config = dict(
    head_dim=16,
    layers=12,
    nesterov=True,
    batch_size=64,
    epochs=8.6,
)
Rows from block 2 of a small self-supervised audio encoder (BEST-RQ), named by matrix and row number. Rows with one number belong to one neuron. Each number is 128 + 24 x the weight over its row's rms, rounded and kept within 0 to 255. All counts start at 0.
After each neuron's rows are labels from the 100 clips, of 14976, where the neuron reaches its highest value: "responds to" is what is common among them. Only what is clearly more common there than usual is listed. The data: struck, bounced, scraped and rolled objects made by modal synthesis.
# fc1: MLP up (model.blocks.2.mlp.fc1.weight, 2304x384), inputs 0-127
# fc2: MLP down (model.blocks.2.mlp.fc2.weight, 384x2304, transposed), outputs 0-127

fc1.472 [125  93 154 128 118 128 140 121 103 167 125 157 133 132 133 113 117 126 146 149 109  76 111 145 118 135 149 169 121 132 119 132 112 116 124 146 125 141  86  97 129 142 111 132 123 135 173 110 141 104 127 158 153 137 112 117  77 137 112 109  87 110 113  82 151 159 139 128 148  92 111 149 175 134 100 164 147  99 141 130 104 151  94 117 128 154  83 108 135 157 167  99 135  63 111 156 132 101 109 144 114 104 126 131 160 144 132 127 148 163 144 139 150 155 147 148 159  83 135 122 128 176  69  76 151 105 132 135]
fc2.472 [128 115 146 164 115 139 128 151 155  84 123 171 143 145 126 159 157 109 128 155 156  98 131 142 104 164 110 142 158 146 155 110  95  95 127 125 134  85 141 121 109 122 169 133 163 141 147 132 177 167 126 133 201 120 156 131 174 160 123 102 110 133 144 141 129 112 109 159 137 132  72 154 175 144 121 134 144  99 149  69 146 134 127 100 110 159 133 104 134 140 116 129 122 149 154 144 164 123 144 145 107 151 123 161 114 131 127 150 145 123 146 141 126 103 129 132 134 109 158 122  79 151  93  78 122 112 148 164]
responds to: mains hum; rolling; action: scraping

fc1.689 [128  89 114 153 107 125 127 132 126 150 140 112 141  92 150 178 127 138 171 104  85 138 142 161 100 112  93 144  81 128 118 129 171 155 133 144 131 154 102 130 120 127 173 166 170 131 131 159 157 165 126 116 156  99 184 129 126 180  88 148 149 149 154 141 130 141 112 137  91 135 154 141 136 112 120 130 102 135 122 118 119 127 119  51 147 115 137 146 117 132 127 121 150 130  68 165 118  60 133 106 157 141 105 150  97 148 150 125 116  87 109 142 126 120 129  99 126 116 157 119 163 116 123  95  83 103 139 147]
fc2.689 [127 120  92 139 125 105 122 121 178 143 157 108 152 151 163 135 133  88 121 130 109 111 139 110 102  82  95 117 119 144  85 107 132 162 134  96  74 180 126 132 107  88 141 113 134 131 148 145 122 147 145 119 161 136 149 119 145 103 124 151  83 141 116  78 141 121 144 150 105 122 192 154 139 123  79 140  82 119 139 132 108 143 151  88 143 147 135 140  75 115 164 136 143 116 141 149 104 136 128 133 128 119 113 123 156 150 153 148 160 124 132 141 126  99 132 138 115 117 170 133 139 134  81 131 103 142 140 165]
responds to: steel-like damping; repeated hits

fc1.709 [130 134 127 127 124 149 117 154 126  88 110 152 105 157 119 100 145 142 114  78  93 116 169 143 105 125 120 103 128 155 168 112 117 166 106 113  75 124 118  82  99 150 123 126 130 101 161 169 163  91 146 121  90 136 138 132 156 129 113 158 111 131 114 123 176 127 145  84 153 108 116 125 108  98 140 109 142 158 146  84 135  86 134 124 115 102 145 107 125 128 165 150 107 129 156 109 100 106 152 102 155  98 140 100 152 171 179 126 164 171 146 135 101 161 102 101 119  96 162 158 101 169 121 123 107 124 139 137]
fc2.709 [192 141 133 152 158 143 132 140 168 135 147 132 151 126 181 108 173 154 119 110 104 100 150 138 104 115 133  99 140 107 130 101 107 124 147 153 130 136 142  93 169 111 162 147  74 159 121 130 181  95 142 144 160 119 139 130 110 118 141 132 121 159 149 144 122 110 146 129 106 115  89 128 103  98  63 112 109 146 151  68 154 148  86 116  84 139 137 148  83 143 156 151 131 103 118  93 104  96 120  88 149 120 122 164 158 175  96 120  84 149  88 112  90 109 105 127 104  90 150 136 119 175 103 110 133 108 145 177]
responds to: steel-like damping; repeated hits

fc1.124 [154 160  72 117 123  96 140  62  85 140 157 168 140 152  84  66 133 137 130 107  72  94 105 109 127 136  84 150 105 114 113 164 136 124 104 131 110 132 110 126 161 159 127 116  87 119 155 116 137 119 166 176 125 171 154 133 153 174 111 152 158 138 134 165 141 181 144 139 106 120 125 152 100 123 140 111  55 114 186  97  99 135 125 119 113 111 148 102 145 136  91 153 126 124 136 142 116 116 111 171 103 137  84 151 117 136 134 148 108 126 127 126 162 148 113 144 128 131 130 125 153  97 103 122 147  81 108 115]
fc2.124 [162 130  97 134 136  97 100 102  69 115 139 134 128 126  93  88 136 121 139  63  98  95 108 110 114 128 109 141 170 106 134 126 157  92 125 137  87 130 100 195 134 134 102 103 128 129 136 119 162  89 136 122 118 141 178 132 123 146 133 118 144 129  62  99 145 147 124 132 125 154 134 139 113  97 129 123 121 117 154 138 127 125  67  91 120 124 161 121 120 152  96 135 126 124 134 142 127 153 104 172 156 142 100 139 116 134 151 146 100 131  94 141 110 121 127 141 140 133 126 119 128 131  87 154 164  99 135 106]
responds to: steel-like damping; clipping; text has "clipped"

fc1.392 [120  84 118 155 169 146 145 147 128 130 100 111 104 119 107 147 126 108 106 141 172 136 134 141 168 122 133  88 126 139 109  95 119 146 105 144 157 129 100 133 142 139 129 146 199 132 150  93 130 118 137 108 151 108 157 100 143 118 109 136 147 148 141 104 136 123 101 138 114 117 132  80 139 147 113 112 112  98 173  80 132 143 146 118  86 111 142  99 139 117 103  91 144  90 125 135 165 120 100  96 140 110 158 109 111 122  87 198 118 150 111 139 120  91 153  96 162 135 128 140 125  97 117  97 101 139 103 140]
fc2.392 [154 124 162 128 176 118 152 149 127  89 142 158 135 157 119 143 152 113 144  92  74 135 118  81 135 160 155 108 103  90 100 105 154 128 132 101  95 164 110 143 125 126 102 116  99 100 157 171 102 130 116 101 106 115 149 111 123 109 161 108 100  75 123 110 117 110 131 125 134 137 162 130 123 150 120 151 123 130 100  94 131 139 116 142 120 127 133 102 111 109 120 106 102  84 116 130 179 157 138 141 140 133 161 123 107 140 179 122  85 116 111 130 136 130  87  93 114 129 135 135  88 170 151 134  96 158 137 158]
responds to: mains hum

fc1.317 [ 98 133 156 115 180 112 159  90 157 126 121  97 123 174  96 135  90 196 129 148 135 137 155 138 107  84 127 177 147 134 126 118  92 126 111 164 104  93  83 125 155 179 102 126 112 115  92 165 164 107 110 112 162 131 117  96 153 198 116 137 130 147 137 179 145 139 135 150 109 136 158 121 145 150 142 149 123 151 130 129 100 132 172 119 140 151 123 130 156  93 125 144 120 130 127 118 154 102  95 158  99 166 169 106  85  97 145 119 151 181 101 128 145 186 119 112 115 143 115 129 168  98 150 147 122  97 125 117]
fc2.317 [118 139 107 130 146 125 121 159 142 161 108  74 150 136  82 118 151 132 132 138 111 110 126  95 140 116 136 127 119 153 159 124 125 102 124 128 165  94 101 106 108 115  84 121 138  90 150 113 130 101 108 110 193 166 161 121 142 155 131 136 154 155 134 129 158 137 182 118 135 147 134 106 110 130 128 171 138 100 162  92 101 173 140  75 156 142 136 147 158 131 121 118 114 116 108 117 152 116 130 131 116 124 147 104 166 113 109 126 159 106 141 114 132 154 125 119 121 104  86 115 155  81 107 123 124 128 161 164]
responds to: mains hum; clipping; text has "clipped"

fc1.715 [117 133 146 124 132 105 148 109 160  69  69 115 126 124 120 130 140 116  99 137  98 113 122 116 123 113 144 122 163 157 138 161  99 150 130 131 145 114 119 141  89 145 161 150 124 100  88  66 122 119 124 119 125 125 122 110 133 129 120 110 126 130 163 134 123 128 154 126 126 100  99  90  84 130 160 183 145 125 145 153 125 100 106 137 126 138 143 181 168 154 161 151  74 135 136 181 130 170 122  89 140 164 125 145 107 154 107 101 147 141 132  93 139 120 138 150 119 141 121  94 143 171 140 123 134  59 130 167]
fc2.715 [110 123 134 169 115  90 123 123 110 158  90 154 117 121 122 103 127 101 128 136  99  80 143 119 138 138 142 173 143 135 154 156 149 126 127 170 112 121 134 142 120 136 119 182 120  91 138  66 121 134 126 105  92 138 120 121 114 119  88  95 158 174 144 119 104 149 136 159 153 118 119 111  86 112 149 169  99 160 116 141 147 121  61 147 125 149 118 163 156 140 145 153  74 145 150 166 144 134 123 127 142 172 108 141 169 124 124  95 100 146 158 115 133 118 126 136 120 142  97 128 158 162 120 157 141 111 148 137]
responds to: mains hum; steel-like damping

fc1.33 [132 102 137 120 159 114 142 102  75 140  61  96 112  75 135 129 114 129 142 105 128 109 134 109 134 131 158 125 138 126 126 120 145 127 114 156  94 114 129 144 120 110  90 145 142 134 123 155 143 149 178 134 126  56 125 122 129 171 144 113 102  86 113  96 167 118 159 147 158 119 114  88 134 119 122  90 157 164 125 111 145 127 195 102 128  95 136 118 123 151 110 147 103 169 123  89 112 170 118 139 158 132 150 153 103 134 136  99 127 135 124 138 114 136 152 129 157  87 134 121 187 119 142 154 117 114 102 103]
fc2.33 [161 143 141 118 112 132 162  98 156 149 117 152 132 130 135 152 114 120 148 134 107 162 127  96 130 145  98  94 107 128  37 119 130 124 125 148 155 157 118 163 175 132 129 103 149 111 140  85 141 131 155 136  99  82 133 111 126 114 146 175  91 143 123 115 115 176 125 107 118 131 136 117 145 120 123 119 115  98 162 128 125 158 124 151 137 109 103 131 136 113 130 143  87 153 121 135 165 137 125 139 135  98  86  98 111 113 121  96 130  91 124  81 120 140  97 155 165 123 169 100 139  81  90 150 143 153 137 113]
responds to: steel-like damping; action: repeated hits; clipping; text has "clipped"

fc1.23 [129  89 112 143 126 142 144 138 127 136 123 110 120 100 115 164 102  80 134 114 142 141 145 121 164 123 132 160 140 168 108 159 121 119 148 121 112 112 110 120 100 141 118 114 123 159 137 125 161 103  95 132 143 131 144  69  96 100 134 132 128 114 134 169 125 118 105 127 150 153 136 147 116  84 131 164 137 134 160 165 121 140  93 115 109 140 107 131 167 107 113 193 127 170 141 164 164 138 136  88 103 167 118 135  77 150 113 122 137 130 157 100 129 108 156 112 129  73 129 108 127  90 126 124 125 144 148 174]
fc2.23 [145 105 131 112 141 157 138 139 119 136 121 100 153 105 115 126 100  84  98 112 125 133 176 164 107 139 141 123 163 132 121 124 146  97 130 119 119 128 144 153 144 124 104 142 123 178 126  98 119 105 136 119 172  87 119 108 129 159 144 126 126 109 135 147 110 101  82 152 125 161 173 126 102 120 149 131 137  67 129 126  93 118 113 120 139 116 103 132 150 123  97 184 131 137 116 122 170 141 144 156  86 176 156 164  93 145  79 128 147 125 116 114 131 152  99  71 155  95 125 113 137 139 135  97 109 111 125 101]
responds to: hard striker; clipping; text has "clipped"

fc1.89 [ 97 136  83  98 111 136 120 114 113 152 112 159 125 143 161 125  89 141 121 122 141  87 142  92 121 109 114 123  94 111 167 110 117 136 134 135 155 111 157 149 131  86 121 183 164 145 175 130 123 103  83 161 158 153 149 111 109 138 115 112 114 131 152 133 105 105 114 134 102 125  94 142 106 101 101 129 111 176 115 132 108 149 123 145  99 131 136 120  75 149 101 135 100 139 113 152 164 114 124  92 112 157 170 132 146 138 122 146 143 143 103 129  99  58  98 158 141 141 128 115 154 179 108 108  94  85 133 139]
fc2.89 [ 91 134 123 135  62 142 122 104 120 157 145 104 122 139  78 139 150 121 152 157 161 180 124 190 171 107  97 137 133 131 111 123  99  99 158 179 121  98 136 158  91 119 150 167 130 115 120  94 105  90 132  96 134 102 134 119 165  91 109 104 101 168 111 135 114 124 119 125 135 135 142 111 139 150 116 145 133 133 118 104 129 143 120  72 141 131 124 122 143 166 129 134 106 156 152  96 134  99 130 125  84 161 158  78 119 112  96 145 108 160 123  94 120 124 120 133 108 105 156 107 114 159  81 121 152 158 122 128]
responds to: hard striker; rolling; action: scraping

fc1.620 [166 147 121 139 118 104 112 122 129 146 112 129 104 129 101 138 117 119 127 130 122 131 139 161  96 114 116 172 102 106 150  94  86 128 153 147 187 128 107 135 162 123 156 145 141 160 151 128 142 102 157 123 142 137 108 127  96 173 150 163 138 153 120 122 106 107 174 103 131 106 115 130  56 124 133 138 118 158  81 102 143 111 156 174 112 132 116 108  81  98 139 140 149 119 151 160 132 114 112 142 124  88 142 153 132 137 101 133 117 150 104 174 173 114 137 167 125 106 135 125 124  79 118 103 138 157 124 123]
fc2.620 [124 141 132 119 131 132 119 125 171 107 106 119  97 176 132 128 130 137 157 135 120 101  95 117 100 110  99 152 106 105 125 126  96  95 156 155 112 171 122 144 125  90 149 114 107 113 142 165 157 151 123 139 141 142 106  94 165 124 160 116 121 137 100 128 142 134 125  90 137 152 133 140 100 132 107  97  84  91 143 100 162 154 112 168 125 123 136 133 144 134 139 107 175 144 171 134 151 123 119 159 110 128 129 121 168 167 153 136 117 109 118 166 146 129  95 138 106 125  93 153 113  97  85 137 118 147 143 139]
responds to: mains hum; scraping; action: rolling

fc1.312 [151 133 165  94 145 118 158 116 108 108 129 141 143 135 148 159 143 157 134 116 145 134 182 131 126  89  89 119 137 115 186 123 178 139 104 121  74  96 111  84 142 130 127  84 153 123 100 163 188 107  78  54 117 143 148  96 113 144 134 167 107 138 131 155 109 155 115 127 129 137 179 172 118 120 128 147 137  87 142 125 171  91 142 136 124 129 109 156 146 144 131 159 112  99 161 123  90 130 105 162 134  80 170 119 116 121 125 139  88 151 121 122 120 153 146 136 120 118 179 127 124 112 116 113 111 113 147 120]
fc2.312 [169 121 167  58 150 108 149 113 115 119 131 129 165  91 147 173 164 118 147 145 150  83 130  99 133  93 127 138 140 127 149 105  95 133 122 137 149 106 126 117 120 170 164  96 115 140 127 142 127 114 103 105  79 105 127 151 161 121 137 122 137 135 117 123 124 122 157 184 137 135 120 175 112 135 148 121 101 106 174 117 134 133 154 109 134 139 136 133 122 122 121 112 107 136 138 132 103 134 182 114 151 115 107 105 101 103  99 176 115 150 103 125 131 145 146 188 106 154 108 145 140  53 110 112  98 117 139 131]
responds to: steel-like damping; repeated hits